{"model": "class-conditioned spectrogram flow-matching model", "input": "log_mel", "spec_augment": false, "win_length": 400, "cond_dim": 256, "targets": ["prosody"], "pixel_unshuffle": 2, "widths": [48, 96, 192], "upsampling": "nearest_conv", "momentum": 0.9, "max_grad_norm": 1.0, "epochs": 30.5, "lr_schedule": "wsd", "decay_fraction": 0.4, "adamw_weight_decay_other_params": 0.01}
Rows from block 2, named by matrix and row number. Each number is 500 + 40 x the weight over its row's rms, rounded and kept within 0 to 999. All counts start at 0. Numbers have three digits each. After the name is the row's rms in percent of the matrix's.
# emb: conditioning projection (model.enc.1.0.emb.weight, 192x256), inputs 208-255
emb.0 104:504466489658509513519481515489529464464522455563441505472558488512495493470604634507517495532497493516499503491487515511610482456451517507477513
emb.1 094:497478474475425513531472541500536521558545548535519575552472561496502398524555516465586441476515561477465530528468495515514475539473471512556473
emb.2 113:509509499443536440589542527512525477516516557554443426528537496431497500511449522590458541535472524546509528533517518551510523565532501496538471
emb.3 104:489516491520455530549509548502526460498532478569589511447502514502455514431517480561503538455500538503482497471506516534482488436524557518469550
emb.4 096:475494457511597468504566521415508526540484563487452475494484549525434520573500415547474502530516496503491460456494516489464455538598530477559550
emb.5 099:528583497556480488548512460475512482523474517495583426506468585483482444554525561464531478489471491549498547536469480521549470483544519500482540
emb.6 092:491541502549492414508543488518495515563510482528439486490519526484461523459555465462500513535531514553486497501533458477522452473559420476436499
emb.7 109:492529481458458458516431500517537488438494484514597541485487484493485490474549557460525493509514531490543542570471493540580487444550551504488507
emb.8 108:479490464447440474441529509534519490524519510481524579482514477491480529441476488405488521472515484474468482475510477423493488491645512519531465
emb.9 098:528573469612516510549492489497514478505525509502574485488475586505507518526415549500513549497512436461518475477497510522577533397491479531476516
emb.10 108:495453529491480502504469511508512507518451526527549582479447495459504467450405515460493512471570481503554493522519551479516486486451429501490485
emb.11 094:520519557546612489525601539438497511530497579508464440483510518464542480551474476580488492485483471488508532476505485512454443605569465533493518
emb.12 100:503505492490471507562449433489491509484513503523471476496380505550496457567379554545540490475523493432559500418494492507537502381477517515417521
emb.13 091:488522506405477490535507479499546514520517515486607477484532524521521479468552496395534504519539505456512529556527547451476501542511505492518537
emb.14 119:521482514482525549482492521530494484498544583527480489491527435525469500496588530509479506511559541549515525489462547555511530460580532513488559
emb.15 094:494478524538506469567476526554469515515508521490515409509509480497524476549478535547494565532486505509500536527511501537477492521479467517502474
emb.16 095:465493521452578517447492500516494496502518512537482550486545476484464488481419491461505469523477562475512507553511514534463463548513476515553512
emb.17 098:496565455519433450525462501507482505506503508463572512502449516527507452551461566532525522478515532508531507510509408502491485502487462506502547
emb.18 090:501487545505524509521475431466492548508491507458587530491413540479492484460520475397478484492543472513484548441460481500565554489559477507493519
emb.19 098:496456547504419520556520517520502527496481513511526488529533531553503463486471524497509485509462501495498483537473486532521487536414541489548396
emb.20 112:535461521537439531529467453530474530553531477459533517510521571490543481436520448545483489503460516485512469486553465486571469481467491504534493
emb.21 092:515558531469519510489500469536443488540538571482473428477530477518453571540499538563493514499502456484506514412492465511456499528497514518456555
emb.22 092:485418528409550488425528515457514509548511501548474546514456504460484478492442521497556499454543493511502545442497452458519518529582484517472508
emb.23 100:538471436539496494504442485516484466455500490426525484486474522446503502588489504492504469501488488508488488495484533481517419432518467511540481
emb.24 108:516480478628479519579445497519487479516491481474522530460496494531510498466564509511557504479541450459501499472458486482517483524424493512431557
emb.25 088:503414526471567471563577498485480520524450531514362571436550525561480522518521515609500494535551493504476474550472478514533538422475518489509505
emb.26 160:503509493577461501482471490484492511548473504464439468510432548530470492483524453496550505505526510500505519478498508514477478401401490481496617
emb.27 123:497477506611468472520520538488552505520545520543484622481455498532488469518503585421479511535489547532507521515499471467594541499536559503522521
emb.28 106:487477512528484500524547509525527497544539506499433492531365544554453467543461480576473473486501535500495492548479512496494489443586500457483589
emb.29 101:576505499438529528553515513473494509496525521472474460554554559498517494505464525530527555489450555580536540556532544453499472498482495501522504
emb.30 130:530462549550412492478564545458520468506537458579428528540474507537516499512500520518503525497509536524507534532510498508495459560495565513523485
emb.31 127:516505506553523517481501494490542533504505499564498491504538553508544526555559492543517503492521508544463537581526508584552557384531540482571539
emb.32 119:475440501595434498469416506548505539545513511507494520511501492499540478440488438441552525548535522528493509508481532430604545509546533521518499
emb.33 099:500509525468406508582434516506511495560483502518557455493479446581488518463391474517490522510491498467505499498491515454478506417383436579440555
emb.34 156:506484520575468528553394461482508495560540482500556433509446509517488475490500570557504507459518489531507510498541477514521530398402481492518565
emb.35 112:520468475508443489515513505498523491484471459466508538475460546507488485528580512514469491478516501536491501530514529506495515475566529513469446
emb.36 157:502502507477506480506484472483509489518524485559518521464567497496487484457504537435516500482502506490500522535483511499589529302557500506535510
emb.37 109:499513521553580495484486536475500499519530509537593500498560589540475516457532460467495486497515496515518500524507507523491573269630503505487498
emb.38 103:485525516598563496496472582478544525546542475578425466543479535495502480446562529534478499496482470526516509536486506541572537474527456466465518
emb.39 227:511475479592479503498429469503493501563515468519422495497482450540487507489536559548528513495519478530496509490522488509530502381474507502494609
emb.40 104:497479509485369501515560450531491517509540509520520583489498463537491467560482510449442474453489482504479529501525445488495438660535478475528539
emb.41 112:506455455447443509588494509522507524451504491482549539475449454483468515536620531478501497450532516521490530504486522427561499529380523507450514
emb.42 117:536562609556445545551416523464519466463493487499551465535481535509543479475537524500521503483466489499497502515519488505558514460429504491478462
emb.43 116:507478544523477505550545510488547474471525483506494494472512477477552531487469493482470493454490548499507519499493486490510528657403503489494461
emb.44 101:512566502437477529482521583512481507502586520578513424542455490472466471501649441412545524488505594562510524507503508500440457524552488506470461
emb.45 121:530487476507519516485513498424503511588493526530482604478522515483492534498511477460499512452539491526539475427494481535517478556474555529551491
emb.46 123:468468484574442509492451514540501488513529445557458579481502533533544466531531594536555474492526503482462533536509535508552518461406510504512567
emb.47 127:525541492446485511550444513497491486497533475454486396500437493522516494557547505589492523471519475504510539530517488527521531518358508472528457
emb.48 084:433530506558563471477491513498495517457505499526563528470582441522502466442465551478524494462478501478468511514451534518458506353463481524527520
emb.49 114:487416543525466473476481503486564492498516507547440613505496494522500484497444491450473509499499598556461511538481477485526531535626607500493482
emb.50 106:460498501554523463493473510498507483518512500495465435477504459480508481590565552551462495479454524467500528436535507506518521515431544505494492
emb.51 112:485501444560442517457398508527480532497547479531559490492452524517511512537530528470525488532492488476465514490503557527606574522563523486459466